Weights of a small CTC audio transcriber.
Model: norm batchnorm, activation relu.
Training: soap at rate 0.0041, batches of 128.
Data: trained on strings of digits, spoken by a formant synthesiser in many voices, 39062 training examples.
Rows from block 6 of a small CTC audio transcriber, named by matrix and row number. Each number is 128 + 24 x the weight over its row's rms, rounded and kept within 0 to 255. All counts start at 0.
After each channel's rows are labels from the 100 clips, of 14976, where the channel reaches its highest value: "responds to" is what is common among them. Only what is clearly more common there than usual is listed. The data: strings of digits, spoken by a formant synthesiser in many voices.
# c30: last pointwise conv (model.blocks.6.c3.0.weight, 192x192x1), inputs 0-95

c30.13 [136 166 118 134  96 158 125 102 134 124  97 115 108 109 175 129 116  92 140 134 105 134 128 132 108  89 124 130 129 119 124 139  96 108 130 146 105 105  94 114 131  97 123 129 130 170 121 112 134 167 118 151 110 107 118 131 137 138 147 118 122 128 147 118 141 147 121 128 157  95 131 122 140 128 141 135 151 134 131 100 149 166 103 110 133 116 138 133 134 103 113 152 114  87 125  97]
responds to: number of digits: 5

c30.103 [148 128 133 128 120 141 129 144 151 128 114 124  94 106 131 109  97 133 138 131 134  94 115 121 119 148 145 110 127 119 143 156 107 148 152 111 144 105 111 139 120  73 145 157 152 129 128 109 119  88 116 127 134 126 132 140 126 163 136  83 133 115 154 104 132 100 170 193 115 116 146 119 119 116 133 105 109 128 119 125 131 158 145 133  97 182 153 143 159 107 126 125 172 120 143 141]
responds to: "three"; number of digits: 5

c30.65 [ 90  74 116  98 121 117 146 155 108 132 131 105 102 117 147 108 155 119 104 147 121  93 101 125 114 114 129 157  85 127  82 113 146 151 131 137 126  99 119 144  85 161 137 146 123 120 127 127 129 167 159 111 133 116 167 123 112 138 111 146 131 108 110  74 139 114  95 136 111 136 137 122 127 125 117 142 115 126 117  84 157 143 114 117 193 112 122 157  89  95 117 118 107 109  95 167]
responds to: "seven"; number of digits: 5; first digit: seven; pink noise

c30.23 [102 102 161 131 130 121 152 152 127  92 113 106 139 131 144 128 146 154 107 100 137  85 125 129 114 136 116 128 142 141 148 109 122 126 150 122 152 142 141 144 106 130 123  83 134 135 133 155 144 132 117 155 124 137 156 138  80 101 117 162 112 163 146  94 168  99 112 170 166 121  98 136 117  79 142 123 148 108 153 118 130 138 142  74 132  80 149 133  95 123 139 138 119 125  96 135]
responds to: "four"; last digit: four; first digit: four

c30.101 [143 158 123 151 110 132 141 191 140 134 129 131 136 148 102 106 130 112 147 113 125  95 112 106 112 100 114 111 111 137 112 122  97 135 109 131 126 150 124 130  83 117 117 145 153 126 112 128 114 105  94 114 122 172 146 138  95 155  99 128 154 102 144 132 152 154  94 156  86 101 100 143  84 125 103 156 115 115  99 123 105 147 145 122 144 120 117 134 100 135 154 144 165 176 152 105]
responds to: "zero"; "three"; last digit: zero

c30.19 [118  94 137 168 112  82 142 121 117 100 136 106 144 118 122 120 142 141 142 127 146 115 144 112 147 122 147 146 103 139 139 124 124 120 113 128  94 119 162 139 125 139 125 131 124 141 126 157 177 123 178 102 144 122  95 123 154  70  99 181 106 110 119 153 121  88 144 155 131 155 117 114 141 100  97 136 107 132 129 105 106 146 132 144  87  87 108 141 122 172 134 132 149 129 157 117]
responds to: "three"; number of digits: 5

c30.91 [ 89 108 139  93  98 164 129 143 116 128 146 174 166 113 152 126 152 144 128 124 114 113 182 112  90 129 154 121 108 106 130  91 118 144 146 121 115 117 154  92 127 121  92 135 134 141  82 147 148  98 165 106 146 123  99 108 142 154 158 149 124 126  98 103 117  87 165 119 101 130 107 125 128  90 104 117 116 178 131 124 111 105 132 125 116  74 139 126  99 109 130 103 122 171 164 128]
responds to: "two"; "eight"; number of digits: 5; first digit: eight

c30.111 [140 142  93 132 128 111 128 138 163 103 136  95  98 144 141 114 143 107 129 172 134 148 118 130 125 107 141 120 150 117 138 150 116 159 146 118 155 115 137 128 116 102 122  84 113 128 128 126 112 148 204 110 115 157 147 148 164 152 137 112 151 127 174 158 107 122 144 103 113  87  87 117 106 101 109 128 124 152 108 177 103 117 170 107 118 124 108 141 151 171 193 154 140 146 149 111]
responds to: "zero"; last digit: zero; white noise; first digit: zero

c30.90 [138  93  74  93 117 164 133 121  90  65 110 122 136 142  83 165 104 158 123 168 121 126 116 159 140 112 135 126 116 151  94 131 108 165  84 139 118 152 135 103 110  96 125 144 115 127 149 128 114  98 104 177 121  95 137 117 144 136 141 136 156 102  95 112 132 121  92  97 127 114  91 130 136 118 108 160  92 126 115 132 128 170 116 100 109  96 113 131 140 110 106 129 156 126 162 141]
responds to: "eight"; last digit: eight; first digit: eight

c30.130 [107 166 101  83  97 104 127 146 126  99 147 160 122 119  87 157 138  94 110 128 120 119 131 132  90 104 146 132 113  99  86 115 146  88  83 144 138 109 129 137 131 121 166  97 152 120 165 103 120 135 144 146 121 128 118 134 121 124 144 107 119 119 159 177 178 137 123  89  97 120 125 122 123 125 110 119 146 123 122 120 145 129 137 108 143 187 115 138 166 132 152 122 197 114 153 132]
responds to: "four"; last digit: four

c30.146 [119 151 131 107 143 142 111 112 117 133 145 117 133  95 126 134 118 136 126  90 140 119  96 119 135  97 166  84 128 119  78 116 124 162 130 114 133 124 155 130 135 162 132 122 127 134 126 130 134  95 109 126 122  97 138 113 119 153 125 117 136 125 124 113  84 136 106  80  88 119 113 165 155 133 132 144 118 127 121 136 134 112 157 112 163 122  91 102  99 142 121 132 129 107 139 125]
responds to: "eight"; "three"; number of digits: 5; first digit: eight

c30.68 [120 112 142 149 126 166 123 122 112  98 146 122 152 115 138 130 166 128  86  88 110 126 130 141 116 141 111 126 104 135 136 143 138 152 163 181 165 124 140 127 172 172 117 115 156 170 133 174 105 118  86 180 144 170 143 159 107 126 110 151 136 128  88 140 121 146  98 184 135 126 150 124  97 161 151 110 127 125 109 144  96 122 128 152 166 136 110 160 150 140 124 108 135 145  97 166]
responds to: "six"; last digit: six; reverberation

c30.159 [138 101 129 128 123 145 130 114 120 103  91  97 136 149  97 135 130 118 113 114 127 145 120 142  96 118 128 149 112  92 167 136 114 142 122 156 111 112 104 131 112 125 134 121 160 139 128 180 119 119 167 125 191 105 113 113 134 134 102 123 116 132 117 182 186 112  84 105  94 114 120 113 114 159  93 140 112 138  85 122 112 109 123 120 114 120 132 175 113 118 160 131 117 122 116 113]
responds to: "nine"; last digit: nine; first digit: nine

c30.119 [108 163 109 133 101 131  95 156  95 142 119 151 103 138 137 166 118 114 133 154 131 127 131 109  88 150 124 132 111 127 136 109 103 150 160  89 111 137  92 118 114 136 143 124 139 138 154 129 131 113 159  87  88 109 111 136 135 168 145 128  85 136 141 109 112 155 116 115  92 121 144 133 140 124 108 112  95 139 122 150 153 130  91  94 125 115 125 102 134 132 121 116 115  89  79 117]
responds to: "one"; "eight"; first digit: one; last digit: eight

c30.64 [147 133 169  95 129 149 155 141 146 146 126 124 123 126 131  96 121 162 139 157 157 164 117 118 118 142 136 104 126 125 145 113 129 151 151 147 114 146 149 149  81 114  95 114 166 158 152 122 131 130 137 112 133 127 142 153 114 126 168 157 166 127  90 107 148 140 131 149  97 100 141 142 127 128 125 126 148 109 139 119 127 115 119 141 205 133 141 156 125 140 149 112 119 135 133 134]
responds to: "eight"; number of digits: 5; first digit: eight

c30.152 [124 107 121 154 112 135  64 125 122 131 121 113 100 132 124 148  81 137 145 108  90 125 119 121 139 133 177 101 148 117 111 109 146 119 137 148 137 143 146  91 131 120 118 133 105 125 139 107 149 137 112 127 114 123 162 115 181  89 125 131 123 158  82 115 139 137 172  86 154 103 120 198 115 130  97 139 124 139 116 104 154 118 142 139 153 162 124 154 125  95 120 124 113  91 138 161]
responds to: "four"; last digit: four

c30.142 [138 135 127 117 111 115 142  85 139 155 103 135 122 135  88 108 134 118 154 185 152 116 137 130 114  95 152 103 178  93 117 151 144 132 116 164 150 114 115 128 147 107 133 111 102 117 145 186 101 114 175 171 139 164 140 123 116 157 181 103 123 124 144 118 121 164 145 169 112  87 126 168  86 126 148 131 119 120 123 108 124 141 122  97 121 144 135 125 135 154 193 123 135 114 142 126]
responds to: "three"; number of digits: 5

c30.99 [108 147 111 139 140 171 158 126 122 119 142 141 111 149 146 100  98 139 127 156 136 126 161 104 112 157 134 129 129 126 134 101 153 141 145 113 129 125 113  91 127 171 132 126 109 114 143 136 141 113 142 104 114 122 108 110 152 140  69 113 171 124 147 129 137 130  68 136 132 123  87 110 140 119 105  81  88 125 146 147 111 119 129 116 115 165 137 105 131 141  88 117 130  84 168 119]
responds to: "seven"; number of digits: 5

c30.84 [125 133  97 147 110 175 119  94 141 126  71 124 109  92 137 126 145  99 117 130 112 119 149 117 144 139 173 125 134 110 141 156 114 140 157 133 134 139 141 172 130 105 138 162 107 168 142 144 127 149 113 107 169 145 149 125  98 157 123 157 101  78 119 140 141 130 165 164  93 174 167 124 159  94 163 112 111 187 132 109 120 154 100 140  99 131 138  86 121 102 158 131 119 140 141 124]
responds to: "three"; first digit: three

c30.6 [134 107 146 162 121 142 110 149 120 129 143 132 146 111 120 181 134 122 157  84  87 118 144 125 124 116 109 110 137  98 178  91 161 143 156 164  63 117 103 132 144 136 125 135 123 141 112 179 117 120 162 169 176 127 100  86 136 148 118 108 105 175 114 114  97  94 107  96 146 146 139 122 145 113 144 166 120 136 106 143 116 141 146 134 137 109 124 127 132 105 105 161 102 103 132 168]
responds to: "four"; last digit: four

c30.16 [ 79 166 105 144  83 116 104 115 123 153 135 151 126 150 102 133 159 103 146 145 142 122 149 164 139 158 143 138 146 135 156 105 141 106  97 129 112 128 106 123 132 158 142 170 136 154 158 135 118 166 141 171 163 121 129 122 115  85  96 135 127 158 137 180  91 124 163  98  98 131 157  97 117 129 152 114 116 135 119 138 129 129 108 103 135 153 140 107 151 120 136 105 146 113 135 101]
responds to: "five"; number of digits: 5; first digit: five

c30.4 [ 83 165 139  86 105 116  98 143 126 162 134 116 114 123 159 139 132 129 120 144 135 136 179 131  96 142 117 138 119  89 126 143 136 203 165 139 136 101 103 107 135 124 147 139 161 127 106 139 149 153 163 112 155 132 125  76 154 113 108 113 130 131 160 138 109 115 150 142 136  87 120 105 140 129 169 125 147 112 131 107 122 141 123 122 119 105 117 120 131 134 137 102 158 147 126 102]
responds to: "two"; "eight"; number of digits: 5; last digit: two

c30.143 [128  94 120 103 114 123 108 131 112 116 115 184 139 124 122 106  97 110 124 152 107  95 168 107 131 120 150 122 138 118 127 104 135 102 139 124 136 119 105  92 146 173 125 130 126 124 145 152 144 148 109 145 131 119 105 137 156 109 120 164 139 156  86 143 156 130 185 108 137 144 148 119 129 144 111 131 109 139 116 152 103 129 163 126 163 127 166  98 112 162 137 113 112 155 160 172]
responds to: "two"; last digit: two

c30.79 [112 140 117 127 114 121 112 121 132 164 142 140 143 109 145  88 109 165 100 127 105 160 142 146 156 127 127 126 125 136 128 125 151 113 104 121 110 138 110 123 110  74 123  99 163 151  81 122 168 150 149 128 150 167 114  82 128 103 117 142 134 186 145 120 110 118 153 133 121 109 124  90  63 152 122 110 109 128 134 146 127 174  96 140  84 122 126  63 143 179 171  98  95 187 120 126]
responds to: "six"; "three"; number of digits: 5

c30.67 [189 113 154 169 105 105 115 120 167 195 112 134 117  93 121 131 120 125 111 128 159 183 121 152 140  94 108 133  88 153 112 153 116 100 108  99 157  84 104 124 158 147 130 161 154 109 103 154 181 148 123 130 131 155 121 127 107 131 120 150 140 144 142 106 152 146 153 112 122 106 111 113 100 157 149 151 135 139 108  70 139 140 149  86 148 135 125 116 134 150 132 130 173 143 171 117]
responds to: number of digits: 5

c30.12 [179 162 108 125 100 142 143 149 118 145 141 130 103 116 103 117 120 138 129 138 154 123 154 129 129 143 123 173 152 135  85 135 126  99 125 147 122 123 137 106 106 140 121 123 123 153 146 117 133 118 148 115 149 127  92 179 125 134 147 112 146 137 152 105 123 136 123  88 118 107 138 125 102 133 153 155 116 121 102 102  75 160 137 137 147 116 130 126 117 152 134 161  98 108 192 144]
responds to: "seven"; last digit: seven

c30.108 [ 96 119 151 115 131 121 107 144 125 124 114 166 128 127 117  93 182 100 128 113  89 119 100 118 123 142 139 145 101 100 119  86 110 110 140 128 134 124 132 142  85 102 110 156 161 119  91 138 106 121 114 101 154 134 117 126 132 110 129 137  96 120 150 153 114 157 117 103 142 112 117 140 143  90 122 130 111 178 146 141 119 107 119 154 101 117 149  97 101  48  99 107 115 173 146  84]
responds to: "nine"; first digit: nine

c30.166 [173 120  79 131 126 117 109 144 111 137 121 133 120  84 188 158 119 130 124 124 109 136 142 125 124 121 132 118 160 140 134 141  93 136 163 146 117 149 107 119 167  82 110 129 116 105 127 103  88 164 148 107 126  99 148 159 166 118  87 102 134 154 142 106  92 118 127  69 146 123  92 115  83 119 171 164  87 116 114  93 122 150 120 125 156 137 101  63 114 137 124 109 102 121 161 116]
responds to: "five"; reverberation; number of digits: 5

c30.8 [119 132 109 115 118 117 131 126 126 158 156 113 122 137 162 137 127 110 151 120 138 126 125 136 144 110 116 125  84 130 122 110 106 118 141 102 127 135 163  97 101 117 130 146  70 172 165 132 131 106 170 123 148 109 102 112 160 117 149 113 110 121 127 122 176 122 122  94 113  90 120 177 147 117 114  91 137 120 156 153 134 132 119 140 157 128 132 113  96 137 157 125 142 118 101 125]
responds to: "one"; number of digits: 5; first digit: one

c30.150 [121 117 100 139 114 132  91 141 114 136 122 103  96 181 132 133 115 160 100 109 114 107 162 135 127 158 126 134 141 102 134 113 104 129 104 116 123 147 142 135  84 138 129 147 128 190 121 157 147 117 105 153 118 124 162 135 116 152 142 188 107 136 126 109  86 108  90 174 137 150  97  94  97 166 106 105 114 125 142 139 142 114 101 156 148 137 162 123 109 130 105 126 117 140 111 107]
responds to: "six"

c30.69 [ 92  99 129 182 165 170 127 133 125  92  84 143 108 147 159 156  82 142 117 131 120 107 144 144  87 141 152 108 156 142 140 122 111 137 147 144 121  96  97 116 143 126 155 146 127 151  95 127  98 160 176 141 119  97 135  91 141 118 144 171 123 109 156 117 118 137 106 107 123 118 142 160  93 157 138 116  96 100 114 125 102 128 157 157 103 125 134 171 117 105 110  88 152 102 116 114]
responds to: "three"; "eight"; number of digits: 5; last digit: six

c30.92 [119 146  98 152 134 115 132 142 104 139 100 167  99 151 104 201 123 147  96 120 131 122 166 113 118 127 129 148 119 105 145  94 105 160 137 126 147 115 106 142 121 130 160 181 144 166 129 126  72 144 148 170 114 119  98 118 118 119 144 123  95  84 130 129 114 109 140 114 108 169 135 134  99 173  92 119 132 151 122 113  98 105 138 137 137 138 110 115 126 122 117 125 121 127 107 135]
responds to: "six"; number of digits: 5; first digit: six

c30.94 [161  88  87 173 137 133 133 145 106 152 112 107 137 151 127 130 130 144 121 110 208 104 158 144 142 153 127 135 202  68 181 138 180 106 133 146 152 147 131 150  97 120 110 140 111 107 156 140 122 113  93 184  96 145 151 142 108 123 126 138 101 148 151 135 117 148 134 187 127 153 105 129  81 160 152 128 182 126 156 118 137 132 169 139 117 153 139 105 127 129 161 141 122 142 111 139]
responds to: "three"; number of digits: 5; rumble; first digit: three

c30.0 [127  98 107 174 153 194 168 124 144 141 112 118 172  91 121 142 137 111 130 125 126 133 130 111 129 168 121 131 115 132 107  99  79 129 125 136 140 118 133 113 139 125 118 147 130 131 157 144  96 132 155 119  98 102 169 151 105 138 128 151 131 122 163 151 176 135 155 113 110 113 119  68 146 130 135 159 170 136  94 108 106 152 112 136 122 116  96 117 187 177 112 147  97 104 133 131]
responds to: "five"; "three"; number of digits: 5; last digit: five

c30.33 [130 132  76 104 152 139 111 124 135 128 114 117  97 111 116 104  91 159 111 139 140 113 113 143 118 144 157 123 115  99 126 138 124 103 129 161  97 155 121 172 121 172 118 122 117 120 136 126 118 153 121 130 116 116 132 129 108 128 114 130 151 143 159 107 193 136 123 176 137 111 112 106 121 127 131 101 125 155 111 106 175 136  98  93 101 112 132  99 143 113 136 116 120  83 127 129]
responds to: "one"; "eight"; first digit: one; number of digits: 4

c30.136 [154 122 174 109 119 123 136 149 138 143  98 146 131 111  96 161 118 117 135 147  94 148 162 139 114 106 127 129 151 127 135 149 122  66 148 112 121  89  87 132 148 110 112 127 135 128 176  90 138 148 128 117 132 110 138 177 119 130  82 135 102 162 119  75 143 103 145 162 162 101  91 153 150 119 121 139  80 103 115 104 167 146 115 114 109 187 122 104 120 116 140 117 147 134 143 129]
responds to: "one"; first digit: one; number of digits: 5

c30.115 [118 134 149 150  80 128 141 123 123 114 129 132 149 165  82 164 136 145 112 102 109 115 113 138 161 138 122  99  95 127 115 105 128  94 135 146 143 155 116 122  88  99 127 106 107 122 150 142 163 144 141  84 117 120 121  74 123 103 156 108  84 138 156 149  85 135 128 142 150 167 137 124 127 131 116 185 161 104 151 143 127 104 137 127 117 129  95 104 139 154 148 137 135 128 115 111]
responds to: "nine"; clipping

c30.89 [116 132 139  99 124 119 120 143 129 122 127  91 119 159 134 119 101 154 129 119 114 124 120 147 112 143 127 129 124 115 124 101 141 143 157 165 130 118  72 150 150 158 119 151  89 146 124 131 140  93 147 180 131 159 112 162 114 136 130 103 109 139 154 149 152 128 138 125 135 145 131 152 138 161 119 119 152 139 140 164 110 110 131  92 142 127 101 147 154 107 107 106 125  96 160 102]
responds to: "one"; "seven"; first digit: one; last digit: one

c30.126 [146  83 132 100 118 178 139 163 106 142 121 146 130 167 125 132 130 151 114 112 121 122 149 136 130 139  90 136 131  78 117 145 128 124 104 119 143 142 137 124 110 128  95 150 161 151 128 116 148 133 122 153  86 127 104 153 117 124 108 100 103 127 159 105 146 109  67 128 146 117 146 104 152 143 117 112 194 128 122 164 135  86 101 106 118 100 112 105 179 156 119 108 120 121 137 139]
responds to: "one"; last digit: one; first digit: one

c30.173 [104  98 127 117 135 105  86 132 127 166 133 163 153 136 106 180 114 125 102  93 144 143 149 131 112 130  95 147  79 116 135 114 135 133  93 123 107 140  95 129 111 120 120 115  77  88 115 158 138 119 154 155 159 106  79 122 101 107  56 141 114 113 118 169 203 111  91 135 138 130 118 141 123 141 107  99 193 107 120 135 127 131 132 130 156 168 128 119 134  82 105 139 120  76  95 113]
responds to: "nine"; "one"; last digit: nine

c30.177 [142 104 128 112 129 118 129 115 141  86 116 134 160 126  91 150 165 105 119 103 127 137 125 104 127 124 135 130 119 117 116  87 157  66  80 108 137  93 143 135  86 140 182 119 121 150 150 120 123 191  94 128 157 129 127 155 136  85 103 101 152 149 141 111 134 119 126 167 122 138 126 115 143 170 118 130 163 138 159 189 140 136 114 109 183 140 121 164 128 128 146 135 131 105  80 120]
responds to: "four"; last digit: four

c30.190 [138 123 109 160 137 139 146 123 113 126 124 164 112 129 111 145  95 123 133 154 122 131 127 100 127 152 107 149  95 129 136 160 106  84 118 110  87 127 111 114 105 111 141 160 102 129 133 122 112 138 124 141  99 145 132 169  94 157 187 144  76 148 106 145 125 142  87 101 128  98 114 140 121 200  66  90 127 125 120 125  86 129 110 148 158 128 127 135 150 142 146 142 174 104  99 115]
responds to: "six"; first digit: six; last digit: six; pink noise

c30.174 [120 107 103 149 142 131  83 157 134 152 119 159 156  93 128 123 120 120 114 136 142  88 119 164 153 139 143 140 115 122 106 150 110 142 199 141 171 165 153 150 166  81 126 122 152 149 122 149 192 132 131 134 130 177 116 138 123 117 113 122 119 144 150 163 149 122 128 150 129 124 105 141 103 137 156 130 114 130 152 106 123 116 103  95 134 131 159 133 141 132 131 113 179 144 137 118]
responds to: "four"; number of digits: 5

c30.25 [144 132 124 123 145 125 126 148 105 134 125 151 116 135  68  98 126 124 125 151 126 169 107 145 107 155 125 141 105 155 140 151 125 143 136 150 129  94 100 141 113  78 129 114 146 116 119 147 106 132 121 181 175 123 150 112 112 101 113 176 103 128 154 124 117 126 140 106 139  96 118 128 131 178 159 119 102  94 120 107 150 116 114  99  99 115 112 105 176  95 146 128 136  88 127  98]
responds to: "six"; last digit: six; first digit: six; clipping

c30.78 [ 73 114 108 151 163 174 153 104 183 129 136 111 140 133 125 156 124 141 143 126 153 130 130 111 133 115 132 106 102 135 118 154 114 116 146  87 130 123 140 104 126 151 134 112 134  98 129 139 144 145 104 171  97 105 148 161 145 126 143 132 138 116 109 124 103 114 164 111 130 123 110 136  91 117 138 118 140 140 119 152 134  87  99 131 123 115 160 142 150  96 143 144 142  92 130 133]
responds to: "one"; first digit: one; last digit: one

c30.96 [157 117 145 153 139 124 122 146 130 137 126 127 143 143 126 127 137 122 149 146 125 142 109 119 102 104  99 144 115 111 144 124  89 145 120 173 117 136 116 149 104 110 128 164  96 145 147 132  81 144 134 117 128 109 160 163 126 131 105 157 118 105 153  98 122 117 136 168 135  91 131 130 182 114 157 135 183 162 117 131 134 133 143 150 116 131 117  89 134 149 147 151  92  93 147 161]
responds to: "nine"; "three"; number of digits: 5

c30.30 [142 109 109 106 140 115 127 126 156 136 130 135 151 191 138 125 143 145  95 145 121 117 134 101 112  83  95  97 135 146  99 130 155 100  88 112 112 109 161 127 120 137  81 142 152 105 101 159 104 138 135  94 103 157 128 113  85 130 111 122 139  99 109  95  98  99  97 139 144 104 169 114 118 143 128 133 127 138 130 104 133 107 119  56 102 149 100 107 119 139 102 143 143 194 144 168]
responds to: "six"; number of digits: 5; white noise; first digit: six

c30.163 [145 119 105 103 141 116 138 162  90 136 146 153 145  93 126 103 123 142 125 182 106  95 112  99 129 130 110 148 136 147 105 107  90 148 138 127 145 187  87 140 131 106 109 139  71 151 140 124 126 126 158 120 127 105 127  99 143 128 156 136 146 161 123 131  98  99 125 119 121 114 157  89 150 124 129 157 147 142 138 134  77 105 178 150 136 118 132 161  90 114 113 122 116 143 113 161]
responds to: "two"; last digit: two

c30.31 [ 99 120 129 170 122 145 130 148 147 128 133 106 112 129 113 126 163 130 127 126 160 171 126 137 111  89 103 112 141 116 205 155 174 138  88 132 127 124 139 113  87 124 150 117 106 124 144 156 151 150 118 105 121 123 142 126  99 155 135 167 119 159 117 139 100 154 119 107 147 134 133 150 118 120 119 148 145 115 111  98 182  74 153 129 133 128 137 161 138  92 103  68 106 138 120 106]
responds to: "nine"; number of digits: 5; last digit: nine